A small image classifier, trained from scratch.
Model: norm batchnorm, widths [192, 384, 768, 1536].
Training: muon at rate 0.015, 9400 steps, batches of 384, held-out accuracy 100%.
Data: trained on pixel-art sprites of 400 made-up characters on tiled backdrops, 395000 training examples, 9.1 epochs.
Rows from block 6, named by matrix and row number. Each number is 500 + 50 x the weight over its row's rms, rounded and kept within 0 to 999. All counts start at 0. Numbers have three digits each. After the name is the row's rms in percent of the matrix's.
# convs1: 3x3 conv (model.blocks.6.convs.1.weight, 96x96x3x3), inputs 72-95, a 3x3 kernel for each
convs1.31 102:541476485422390489440437526531549444509484426455397552558518494542486546492549512441529528508488527523514540577484484471512452523533560545547481459480530528486554570572456531468513460474531519468538506365557508464534490554465519477504480550511502499525491486562496539569521508492452500516492504505477451482565504487522517540479466482539510534543509517422700425399580441462484623466626383484576398453483554515487458582498456569535498489473521510443521471476457524689428429605364456476566472549451460458557476498471567563574509446537538494541494572489489527468517498577492521421482459494481520589493598536451557562553476505565585463533495435503441471
convs1.32 089:518548507390395454350460440471464510517474516570481452429428528514466445462442463526383479577509453611545485586469449511454473615436520557597528636468485489465521462508610509500500473475487402470485673489420501395339487479543549426456516467496546669568451582542481499532477430486506511444566562537428468479514455516630459495437457505444508492497462478457556490494464491455471480488540472577450447500476500440484528484421465621447432510505518509397489507410527544598495489481473517521446519443535531429528518518430582596556509500384471497452555546529548527539468539558491493461517481474519462503614540446691520437613537442552563507542487439566547441
convs1.33 091:565466439483495440401441434519536523523474454482482430545497488522506526449406470509480548576460458566524580492532581416440510503481585485493424600470460531472507464445513490494509484462493498387483658503502541438512444445448505535532553438589461491560499533522482423527586543609491493512523522502474532513501425429654584592481529513517421518468475473675562532467457459477497463613505472539507461515482469544547506475410529444476548513493396535611498538494521620539523512560496455450438549516519452480518520478454384423429483566519484429518527541556547507460498462509512559434498451505488525549482444503649476430570510534466496463670463481616475560
convs1.34 086:602491452599576524597496629438408610607503524527522582530472482438533520600505503476396489480462393539445421479432549473460482521513466423478445503420441665541491453449416534471437608518582430575383671525502532464522449533509586511481493486502477438454492495394630555397540471463469482480525453458486440636425484527665525443446548548581468452530572531484468580466444541460529492596509517535475521519481515536481541474495530575501489441472510495477455521463452497543497495477481548553509502498520515479477527503484485440464522535537633568490492520477528543449500473462522497511496413485543450478386370416533435341544394428449479462474405489496493522
convs1.35 093:464432446524551350486536499531371509598485444506533462468595590485492477434434456498487628482386557461484562486460412389382495607480479523475539515464473521504511479491452545525472493518510454554637506472435496460483520461511556506511512459458485483526439494529521465503460510475479501534471461560472434419398462531558589642538447490437517681471478544481468521511459514482457516517539443518486424476489493521538543473519543443430488487459545599442551534528494503552539470556484463496503506446437514473462462497463452507594471521567424431515496484553526574532504526555507489448486495446495534467434572698478390571477478565537564601502547498445489494
convs1.36 089:594596310623535518661532425546467542570470527453568481500487493496444463428517580417474507492425432515491494463531462441454433542522484561500408438389506527596525501546497549404504532617481453542529482454578406429446579542521615456505561528489484516479492514503497534503509491484520456459556510528488441458466525451483401465556535599551497507485649646494506504473486479560520472516521523454475511514529527459456567358615483556404506507480523603443455482487537489444465479489456597565489508502522523518491433498483514459435421553504572461527527471531492488496435492507481466493462506512570513431483533379407374328460430420499533538467576505428453427
convs1.37 092:419337521415524479549658569449534521499487464559500442423492512517488510553437506568432392445461491484556533509469474491504422487408444510585586451503478544521457446477552397499467492582512613602468468467440507430512513447501520480484479453481561467515567475512511467472439465521457468479411482572556456457439557507515483542506477454464479557486400582465508682502429491496490478471577626495446490505462424485443435460501516414412390472531508423500517496415452494559664541476551465426416468437459521484498477498527469504557524528568556540525495498559491466515478495476431534598487439461528478533619595546471521602498470574497488407428500536506532428
convs1.38 094:625508482608508430560487452507477507501477530524430539484492501482539555484497481456537437434505479476409466494401435412417581489452548530580525437467524460474446545457526477460457475440479403458448471503461476488470510404549474519526493467558488523458474470480516512473487573512477535472492532502452486419391426493426521589386412448408454475415526518512458552501519493514538504516456546484476550524462509424440379453514554508592529479535512413588526454554505495471565467514527507492549485477523420582477425515509462488523498540579513544544491512505495559517512505461518494554527464522511495538439637528415541491445488451553476461479552604547438558
convs1.39 107:455459517434392552493421531493495497527525593521538529467445464529512464534500539501410461572468504482527430580511470457477465502456493483524518568453473526466551462449462484547468461445610496459550453448595581493457546585508533481493548520463489507464455508467519563514480475546532513494464485503588490474430446439461470450520529564505430480479474499401434438439454430433475456456506516501452508447448519419384435455411465452520514481538525509610506516515564445428473438404523503511517432447418415473472503519449553496465551550540486569596500537495490507486450463520431435519455462572433455452461458507560530485525441475463418490557550510507570504
convs1.40 092:534606578483530510493500522533520582475518461547468501518507483491509447480433502507425467460532503433569542544499447481490504500610525542589565477524481529562589540602624442475531549576494497463655551439580542507544445494571516504502462448547547522505513495514479538620501492499435525541489496428450435477491502568501671621494533507463396540601548503384588586608484416492540411435567545564461450464422409426439445558450506499513676484565480495476500434486518381547551542528509554452481458494455497497506485469437476513561486513507531481556530517504490468473428483489476546539525453466458544524500458612411413527437500521469406558542549519412482535
convs1.41 106:497426437503530586453561605429386454496495647418565438440557450520529425461565486521470492543390530466465483538501529557494467529386412454541404509472515475471528455396475484547657430460536480511463553525504482495430442575485525495456510438488514510472483529500511486507552503527492527511430463481551524547515460462514434507572582544603464448558542425386493449436609481567407466475560435469527511520454518579528458605401409570476546430474528505482605500526544434499472480599486607472459519539538552486546491519489437471487463504495497544537539469507505480508537541507504490452553573469546381488536530565561447534495451531580575531534422507606437467
convs1.42 110:424522504392508596415471606481499524436469543446501579472441481489634441522511467365483489421478425490432505566556564510432473525494439443458495466500485513493533470514465402505579427517650577475450498523430567514402517444520555487410501480448520460545490446524492453541455453497497529481498527501459579521426503469530484420651530471502477430593589436525453481454553490535527409460443510463559489554561441526483484561629400600474420483500420520460510475506603536417481474511461542580384489522435478517454516559496450431536529612526453483463491512484520501479540485515506505553555591499531493490450451448451451550525400420436479473501589444527547387
convs1.43 101:407424593372412595461444556454482563430424495400363469528467522507514405577488515467467518606385517502435441561546532499492495466506420520460494566486470491538491510466510365405503417407461504517535601446448436509578456506520511466447483461544546534570547517467507513521493476464564471489517513527558652460585425496472501431417517427492646632460549611507503479530498479516510456466469439537505420475495420507545513529436521460499555513509487471497466499563520501528490489463471487482504519519467438522381491515412514522485433427423531519581510537518479497497523533473496470496484502536490460503527547587651527565593657624449458493503445522567525541
convs1.44 092:573511486503519377472454440522452466540514442492539516427483486459531500521594560483476482437440526561509505506452468500454474580465485500514469507450494545480459533533541453531471500579509518519409502478425487525508562520533494496428502507478496520506520542544487481490461507550514497493498531487435409444402452525555496546450408478435435481466464573544547506482529545552590536460543546538558539471486581470449517480501394547493504514494522483429435480383456561538574524549530541492579496469480428473567484478591528474470491553454471486513521493517542521510547516472433467463458481480493533540455468492469463608393443410453466538456480479400404481
convs1.45 099:473412428468430466601571458544454393533467505466547534529528551396503436428419503432402517429531529511552534488554534425408520508535564463527520491477466463474528406418352471449468421554601449476544516559553499467490479571561522503467495492453492452414560529486527617525435488496503534504481521521545480556453434527523506529555476646494513473496468481656488496574496477474450408491511478550464471469422472478409515454503516460493411492545509502454563458442464553484551573462504477511492584563531472503473492459451529557548485488556516516479599543518582437488536500507509489547438537526425493513527552497501519537518479500493445535493515553469436414
convs1.46 090:422455523309348477376488492529506553505475484479495521522565522488513506457449510529503536476498498581434422514494487576581563524526483421465505407472464501479504502474528468437520485468470485474425554513519541589479493500480487487491484486478464422470454468471481464541475452440490431455472428446482506565563532486539490405615548561597609502509582551560472490456512510453466482460473469440475481416493458633578600612587593567563571539479482527486408493471449493519502537509456508521507562547520505494487455503452437450461456456485511502517513486458464451455481492472579522527523488454549486456533484381544556434591515450450577553454538569617562527
convs1.47 115:499535545510427457563518546463514527531513605495462474560543574499469460617514493441559495467444468532514487488492483491532449528501483480492488522487532512560540499518461574477494527534564430571617488444538520575478465480562468497625492509515485533578455519539539641618503518500502457416517545463489532495484524428414473476387501489520458537551535423482528544462577566497549458402540532442538584546518414503592465427486453536547414484467495501469451492532467518535569430484554521476400514523558488527533472517535556466544474488487607600573468513467478508625485472420419460528555490443578530469476516510457462476467472428529583445389493482549471470
convs1.48 088:561471427700491389716483376557538584434457485526588508474493482442534521452468540486470580391457558494498516437432464512478473562533634546531531548448529474459530495512493577436451537472494411519609458417561477462501498527492444487515481534472458537486464532471431504472539511514526464483576518506482500394448444560531579581482504558532527582469481689437516503514529461462482487432494505472481482483501545399447490410450512508353436512481485551480500516495559426438481513524487463498524500488494518480509484543447495513514468492475493450470536535539454485443495492507523520476518532452571521472556510525460482578550482456417533487471439536525487461
convs1.49 111:447532666478597650430489560531491507440473430482506524520540531539494561624495552512524508513463432552518518506502505415493490450400417484486536491492525477504549475475542445522563385486599527330460633469490470513710548467513543504525462535583483461449491496486499523539515524520512501485456499460555403495546481412473400487535533627480618535505429504541487562479457486452485460540495557525435441527483470385448525416520556721588612517500521479514543516556562549567563529432481499510525539464537476413457471455477494516475530442476601571607440508525478515521470488498529469507520526503516554465601544474518491572556520575444494538507433464591562653
convs1.50 100:777642552484459414421384459449514425445557471498529534506506539537520497502544530435475467523466591488468507449454492499455562526622525491459482461462503487510538504532568415512513432489647409474446478473699524515582504463471476498487533533466457462466454513543475499533509524518433486462465458482390384353529424459567620566478423416457437437510513489470486507475494503478467458497526508491521485489479489387312369553481517513565497477445500464528551494481577511508532515499496531519493487455454447496479471560523468518513514487559512506523498507469437452457442475527507482507581518473540490536561594611560548636486461500509449424597444553581562546
convs1.51 090:580548441638576417582539452468453494575508451552537486432510486431469491451483487455503448421447460472538468461497501476540469521469462438490437532475592498545458520501423613532515575484509473467471512473487539462427470520521502448464542449488543467479569499504590516523532507493474540410501459474476487469407535510447522523447464546402481623373508663465566478416464457518576629493575508405456537430511585458360431429509538473435492511471460585495506534502485493582463365495525499523612502505498466499497528555578516536489604498519513482477494461497500499522485541525470565584451515504461448571495594368518562530452515435402548520501511553498501477
convs1.52 104:455452494523494519511453484531497375536459413448494499500431529498534462481514448473483469487394484468576564510591527455469504434496429438453423487497484437425551559473417568443395451501455569540378430492486529481575481437475497590558513508444488489423514525468578547512463512509516502393556507522580628549466498533496462469484554647408466651403444577536538531493474562495501515490513494498495556499505484456459635476459428504466537471554429517523513445489514480476568489521591454508532527600473460563543477484408443453547491493501525566486545495461563480459477518552470509563443487528506499447487549540518515511447563651480486528380331500483553609
convs1.53 095:459418482670553384727578336431431530558469506566482441513587514464523503430453458491511484539465528478488443525509496507449408486400505533507500462453462496492468507510502518445397557512402440464502556569408426416453473452498495508478493560455526487467504474514435476534510431412532510473502521505463508644502450499398482485542514509423448530468498683523536487489476512454538473513472487487463518493522456463538619423527541437445503495517500477485458511496576528583534561456559475482514481573417567524510536450480456588541493521508467435506448456466487490482511538483560512475540483535497517498558551612464546543412538521413534586478475551435506467
convs1.54 095:484554458468532443529503463502452463454524485542575509582517478421513534450505508545441461521498441450566486491519556499465460509495414501463556471513542505473476443454501499520498565465527558470476444436434560493473539489512559413427523513512544522530448411572515455504490543522502498506557512480580573370521449444524506464596516559434596514509566547464421706495453596441383470502482584473516562446497440537587448445532570486558429477388510513424470545535517394492705434595613401466476491561534472476493476512493441459521457492612458509429500457515501568595522515483541558515523484499462408423488444575441552465484506386539565506448576466468557544
convs1.55 085:292494416345489410461524402520525452560510459481452512470506515450561546494459528556441664453496586505432518510461493581440522589455412513507454476491519531478460566531374482506460526499485644524395543570394500420413585506502510490481512464440576507531533552522483545495422574593426496528541579585561465516552511550559562469559450463617485516556517532488441524462483524546466441450475483512485492481509465606440470508471501452455404358513492452535529492507510526507469474517507525561527500419529532461490550473488446478479453470478537512467504449529469532546491456511482544559451494544451477497517586590446558629487485579497480531479429553481454436
convs1.56 108:424582549494596537495507487518503503469530424475543505492485465485490519497509472471475526471461519547546436448502598469550563472486501449467513496524569420520493446456468434518489531559451368482651619504535557534388392469583514525542502517491515469463515477488515520477475529482458520456487485435467347501410453663494576675518492491488564494510516497497454496491502533526501498501484475534474540568514486439450508554538488476556469455422535470512607500560527497510514516542462574428498522450495520502480513494498471471511506566481441524488559507479529493515484470470523531487534532495528540485498516498515535463590601485493422512497455575597560673
convs1.57 101:410454385436382448528537533435475480512417583415551585522458471566463480480545490501561595499455540498392468517482575453498492447463567449493495460447476477458548413465503421380671413554576458613516416519542433456460443480516464494533471448523454496467468527505459522488531468521507385547489454490566627564445472433526562454563431437664595503514470456538504465487456522453434516587523487496528501511434457573507494448533446431535481401485442491492528438466542628431517540462546502450518534595481562488572483488543503481471462453486447470501493521498496480505457465503560503506540529544575511489440482571474467501441392509466488545444406550503402444
convs1.58 105:337471529429442524435480528461561569478452514434343448424527605466516493494399500579407580485445592469432498556418471511485509642434466505538466473466556472489499415556556471415480469387535543395469619543473503532409496430517538479537505495449505502475452459475500488486459536515460572518476508583627416497476583568577479437660606445531556492488512515521519480533439435492477456517507498533469496506482473614466510396552512501409404431514508557507483488507489494535490516525458458471455484444488568540490492443507472458475443555504458435407487480519489454490493480567496531485509521515476527538474527616504536594487564561548419499538513507519493421
convs1.59 094:401459426477493454465450435469448450483449485460575446546530485512534496482509475584469480561404511634474525510478505534469483502474500486439492556475583507435555481488515495467517474500465599380382646342449657465482488488437515465485561474544521498477559486506580525540474484477513496530529529545525605376557423448686441511473427461576462507371522511457493570501500485460544512488519501466526530506470500458554470549383498632430557498499537535522520540470453511543532493490472460541584520510532569471542492501439493541497531483467555514539533509482473577463477477489499532514510487496545458555560516582569450576598539531578532450509402457559399598
convs1.60 088:490580590470459537434443578489541443497489462476473555411509524505493397525534510515524482500506498445417542519536520474489474557594585533485517566504433545500601470461445498544503518570566506369429447403621386409616416466532482488535493505542557515554550378455488467520535514483488480419523516538579457361488522479527509456398474495536539643489549528470470463451438482587570470470501485487481464508538518522499488557529534514612500482455518519442535481428562506412366436478529582593424425451521512498438506470553513473622527419459531454518496502518493420536482521506535493439544492473648622461529522402463538529576479527485485403430524557469429449